Weights of a small audio captioner: decoder layers 8.
Rows from block 2 of the audio encoder of a small audio captioner, named by matrix and row number. Rows with one number within an expert belong to one neuron, the router's apart. Each number is 50 + 15 x the weight over its row's rms, rounded and kept within 0 to 99. All counts start at 0.
Before each expert's rows are labels from the 100 clips, of 14976, where the router gives the expert most weight on average: "strongest on" is what is common among them. Only what is clearly more common there than usual is listed. The data: short pieces for a synthesised band: melody, chords, bass and drums. In brackets: how many of the 100.
# router: router (encoder.blocks.2.mlp.router.weight, 4x384), inputs 256-383
# up: expert up (encoder.blocks.2.mlp.up, 4x384x384), inputs 256-383
# down: expert down (encoder.blocks.2.mlp.down, 4x384x384, transposed), outputs 256-383

# expert 1
strongest on: thin (high-pass) (35); string section-like (27)
router.1:40 44 59 62 49 30 56 49 51 38 47 68 57 74 33 52 49 37 58 50 60 57 47 44 58 47 55 41 54 54 49 70 60 53 35 50 61 45 53 83 26 57 69 48 50 61 44 29 61 64 60 22 78 45 37 53 46 26 39 43 69 45 45 52 47 47 25 46 43 52 52 51 59 42 47 60 47 96 31 37 38 48 59 26 58 66 42 42 40 62 66 52 49 49 38 58 70 28 55 45 31 67 70 38 52 43 40 59 67 52 40 43 78 40 68 52 41 34 72 52 34 46 47 56 46 68 74 76
up.7:32 57 44 25 38 47 55 38 54 46 75 18 45 54 38 22 28 38 46 76 54 62 51 67 47 59 56 76 44 35 66 78 87 54 66 50 31 62 57 42 58 58 65 56 47 37 50 15 29 74 59 62 67 44 52 45 80 70 56 66 52 50 56 37 60 22 32 17 47 53 50 69 38 47 47 56 57 64 40 33 40 60 34 50 44 44 40 83 32 53 14 24 47 55 64 21 31 44 37 53 44 53 40 47 71 46 62 59 10 45 29 56 59 58 58 48 50 34 33 33 71 44 32 80 21 52 51 50
down.7:66 64 55 53 44 60 51 47 04 56 31 61 46 46 64 73 51 61 51 61 35 44 64 52 53 45 51 74 43 27 44 62 70 70 45 50 37 32 75 63 33 44 61 54 53 47 33 60 78 47 56 50 70 51 47 67 56 39 43 59 48 08 40 59 72 53 34 59 59 65 53 29 43 50 55 41 47 57 48 52 58 66 43 61 61 36 26 36 30 70 70 54 47 21 53 72 39 57 49 47 58 58 45 45 15 58 26 44 82 82 51 47 22 51 63 31 30 86 53 26 55 66 37 55 49 53 36 56
up.8:18 45 68 20 46 05 50 53 43 35 54 51 47 46 83 43 41 46 64 52 49 33 63 75 15 45 60 81 64 60 41 51 65 51 61 35 19 61 70 56 77 57 59 44 79 49 30 76 69 80 45 68 64 31 52 59 44 65 30 44 41 67 47 43 60 41 55 09 48 46 63 71 75 60 55 57 61 30 68 48 63 63 57 42 57 41 37 71 61 57 78 72 40 58 39 49 72 41 44 60 68 26 54 59 62 36 34 27 16 40 47 63 06 52 35 44 35 61 23 53 61 50 34 79 70 42 60 56
down.8:55 64 31 41 68 35 55 71 77 78 61 60 50 68 42 43 37 47 42 24 45 44 59 26 66 37 43 60 30 36 49 19 38 52 56 78 53 40 58 63 21 45 42 51 51 59 47 36 43 57 35 48 59 56 48 28 51 54 73 82 57 41 55 53 89 21 57 34 62 56 65 60 50 30 57 31 45 56 57 36 59 58 44 68 63 46 80 28 54 56 37 70 45 64 47 30 32 50 41 43 44 51 47 56 48 61 65 50 20 45 52 49 51 72 74 69 51 57 65 49 56 61 48 70 51 19 59 47
up.9:37 63 58 28 59 54 53 83 56 82 44 49 30 41 56 70 64 51 78 39 40 25 41 58 39 41 35 55 42 61 55 67 50 56 36 48 54 56 65 60 41 71 52 52 46 59 57 73 71 45 45 48 72 64 37 47 29 47 55 62 48 55 78 34 50 63 54 41 48 64 73 85 54 60 70 11 63 58 61 61 40 41 50 50 39 60 33 35 56 54 57 52 55 41 34 62 34 45 69 61 58 42 66 72 67 38 39 00 68 48 48 38 40 69 45 84 44 42 63 16 64 33 47 73 42 71 26 64
down.9:39 41 53 55 59 59 67 53 37 40 27 44 66 75 60 39 52 82 28 43 59 80 61 59 42 46 75 56 43 54 40 36 48 61 72 54 56 62 24 38 40 46 66 56 47 58 26 47 56 52 82 55 55 41 72 50 81 48 23 32 84 32 66 41 32 39 68 44 55 35 37 21 55 41 45 72 64 55 64 24 43 42 45 52 57 57 40 43 42 60 48 49 41 69 69 41 85 60 54 37 48 39 52 31 74 25 44 56 28 72 53 64 37 29 57 46 76 69 37 97 47 50 26 61 64 18 43 46

# expert 2
strongest on: thin (high-pass) (31); harpsichord-like (27)
router.2:73 45 61 53 56 52 45 48 66 36 36 39 58 50 48 67 50 34 54 33 38 34 58 42 73 48 57 49 33 82 64 58 28 26 54 54 70 55 63 38 74 19 59 46 48 64 68 66 42 69 63 44 64 48 31 40 40 35 61 72 34 68 38 49 64 47 50 57 59 48 38 41 29 68 54 48 56 44 74 56 45 51 44 70 72 51 55 38 61 56 42 68 69 51 55 40 54 47 50 79 59 49 43 29 62 27 60 60 54 45 56 65 40 69 50 67 76 61 79 65 41 53 27 40 48 44 51 23
up.7:54 71 36 43 37 36 48 77 74 59 35 11 57 50 60 49 63 29 53 50 22 25 41 63 55 27 57 53 45 49 45 68 53 50 46 51 40 55 67 56 36 62 64 47 72 66 43 52 54 45 61 57 50 33 47 56 24 87 60 65 26 62 51 65 30 79 66 60 49 56 67 60 34 54 49 29 64 58 52 72 37 28 52 52 36 41 35 42 44 37 54 58 33 53 38 87 47 44 54 44 55 54 36 58 21 31 49 06 77 44 78 22 59 70 57 51 56 50 31 00 48 37 61 48 51 57 71 67
down.7:32 50 39 39 63 41 32 65 44 52 43 55 74 18 61 51 64 41 23 50 55 80 71 72 36 57 64 43 60 38 52 51 54 72 76 63 46 33 53 37 62 53 28 63 70 52 36 36 42 52 48 44 25 41 62 68 68 34 45 57 45 35 52 54 50 08 46 63 62 39 25 43 69 51 42 87 53 38 42 41 29 53 23 29 68 64 68 60 79 49 35 45 33 66 73 30 99 44 44 26 71 82 59 43 39 65 43 81 24 63 36 44 60 29 47 35 62 35 65 72 57 63 43 57 66 11 41 47
up.8:46 88 73 45 55 70 57 35 53 68 62 42 70 56 46 41 73 38 38 55 57 75 38 83 45 53 42 56 63 39 62 69 66 48 66 48 48 49 36 57 38 38 67 75 62 28 25 35 69 22 85 37 43 44 79 41 56 75 34 52 46 45 60 57 47 54 36 47 22 44 08 65 39 57 21 77 67 52 15 50 53 45 65 52 39 36 52 55 49 36 42 65 47 40 29 38 69 49 29 59 40 30 55 72 39 45 71 45 66 44 45 46 41 48 41 84 39 17 42 39 61 72 81 42 59 58 38 42
down.8:46 49 22 42 60 66 73 59 50 29 65 40 44 12 43 53 70 66 87 73 73 68 45 78 52 47 07 78 47 77 77 61 48 47 51 59 53 18 37 51 69 28 39 64 68 37 52 37 23 48 43 49 53 84 61 53 48 63 50 37 62 61 56 40 54 62 30 53 12 43 32 61 33 70 60 57 65 58 54 30 38 60 52 63 42 45 46 49 55 46 43 58 64 39 56 34 70 45 47 61 65 64 37 42 36 31 72 61 57 55 41 35 54 46 51 50 39 26 57 56 40 48 60 51 66 58 37 31
up.9:51 35 47 43 49 40 57 42 56 32 37 49 46 33 63 32 60 30 70 41 74 51 39 51 30 42 63 45 49 51 58 51 50 45 68 49 25 60 72 42 32 39 76 49 27 48 54 59 45 55 51 37 61 66 51 72 34 44 46 47 50 75 52 24 48 57 51 48 41 80 53 70 46 38 78 51 56 57 38 41 29 55 46 42 33 21 65 77 34 41 20 34 63 19 35 51 62 38 67 67 51 39 29 33 49 51 37 40 72 39 42 86 48 56 28 41 41 28 48 40 57 17 79 44 48 12 43 65
down.9:49 40 46 50 52 54 57 31 55 67 48 51 47 45 44 54 21 43 50 38 42 55 46 32 50 46 80 61 45 82 50 47 81 53 50 57 56 77 71 26 65 43 56 60 70 32 31 66 54 53 65 60 62 67 53 43 52 53 31 38 57 66 53 57 42 47 41 38 36 52 26 50 42 54 63 42 72 54 68 32 61 68 33 40 69 30 69 76 71 58 48 44 45 69 36 48 45 54 63 45 28 50 44 47 48 61 44 81 48 33 58 49 62 43 39 36 79 35 43 61 50 44 52 35 50 19 77 47

# expert 3
strongest on: clarinet-like (29); vibraphone-like (26)
router.3:53 56 38 33 49 47 57 52 63 58 33 49 44 53 54 51 27 65 16 33 70 42 61 30 43 60 53 48 44 21 59 50 59 71 73 42 14 61 63 39 34 69 73 33 46 35 28 61 63 58 53 72 70 53 65 29 60 56 46 36 71 36 66 41 62 53 77 56 51 42 51 49 49 48 12 50 40 08 68 47 53 62 50 31 45 20 47 76 57 40 54 36 31 67 57 62 52 66 67 23 65 47 27 66 42 67 55 53 46 66 49 38 20 60 48 32 61 45 16 48 67 63 48 31 52 14 62 59
up.7:67 25 42 31 50 39 26 36 61 45 42 29 68 45 68 34 62 32 39 39 51 54 37 49 43 46 69 60 46 48 59 30 51 35 37 73 48 42 45 44 37 44 62 52 46 24 58 50 53 30 26 57 47 44 52 76 39 58 51 16 55 50 72 49 30 65 58 35 32 37 38 40 60 69 49 36 61 40 60 55 30 64 48 95 36 47 54 62 70 72 28 28 38 61 59 46 57 74 65 48 39 63 41 48 61 44 72 30 41 35 61 62 34 71 50 55 49 62 23 42 37 36 48 54 31 30 38 69
down.7:65 81 43 50 67 48 24 43 62 37 40 46 44 33 53 37 59 37 59 57 57 64 26 81 53 99 48 52 53 65 50 75 48 41 26 73 40 27 45 57 43 48 65 42 39 27 55 67 82 57 57 71 43 74 49 58 62 34 73 33 62 07 75 33 60 58 76 31 25 18 44 42 87 49 64 60 34 45 65 71 55 48 78 61 43 87 67 57 43 45 58 61 64 19 52 33 69 34 50 25 59 64 47 48 62 60 40 51 52 61 47 42 62 25 62 65 21 74 53 61 47 39 46 62 41 46 45 69
up.8:44 50 30 71 49 49 43 47 32 56 71 10 47 40 48 38 80 50 62 57 53 64 31 83 50 57 25 61 74 52 42 60 57 43 54 78 76 50 44 54 46 35 47 77 65 42 71 38 51 49 30 44 56 64 37 66 53 51 49 29 38 73 55 65 44 56 43 32 27 36 33 82 04 39 50 53 76 45 46 68 57 63 62 79 40 49 80 54 78 24 15 35 44 37 49 48 39 31 47 53 39 51 51 41 29 35 42 53 41 54 51 74 78 52 50 80 39 34 48 29 32 60 62 77 56 87 38 57
down.8:25 74 65 73 51 46 26 36 13 44 10 59 37 05 65 48 65 39 56 64 54 57 35 85 47 39 45 72 50 44 47 64 71 52 57 57 26 15 55 48 96 67 50 48 56 69 42 51 50 52 63 44 64 46 65 69 59 59 24 52 55 28 84 38 43 50 42 31 30 44 28 46 68 72 42 74 71 31 67 52 42 64 32 30 37 47 65 42 73 50 48 49 55 54 52 49 70 35 37 60 45 49 64 36 59 49 56 45 45 45 60 76 32 05 34 50 47 43 54 74 66 55 49 57 27 53 57 49
up.9:44 88 48 52 17 57 61 33 34 66 59 24 75 42 57 50 52 41 53 53 21 82 38 83 53 50 40 81 67 65 74 84 36 37 41 64 47 51 52 53 50 37 57 97 59 27 39 33 60 65 46 40 43 61 55 45 63 77 66 38 33 36 71 58 77 44 48 28 26 42 61 71 10 55 48 51 82 40 60 62 44 55 41 42 43 71 40 62 57 34 30 45 51 47 21 38 44 31 54 50 32 49 78 29 13 43 62 54 56 53 39 48 72 66 41 82 38 40 45 50 71 55 52 53 47 46 68 34
down.9:38 72 80 57 57 47 52 56 50 57 37 34 70 49 64 37 34 60 66 50 28 30 52 64 41 66 37 55 87 76 37 64 26 97 52 52 29 32 42 49 65 80 63 63 62 66 19 45 53 69 48 48 66 47 55 66 56 71 47 41 49 53 53 68 38 72 59 15 14 43 28 61 49 67 59 52 80 20 55 61 45 25 31 32 34 41 63 67 68 29 16 50 67 64 56 33 66 51 14 40 51 52 32 37 24 58 65 58 58 35 29 63 46 45 33 56 42 39 48 45 47 23 49 80 32 65 65 34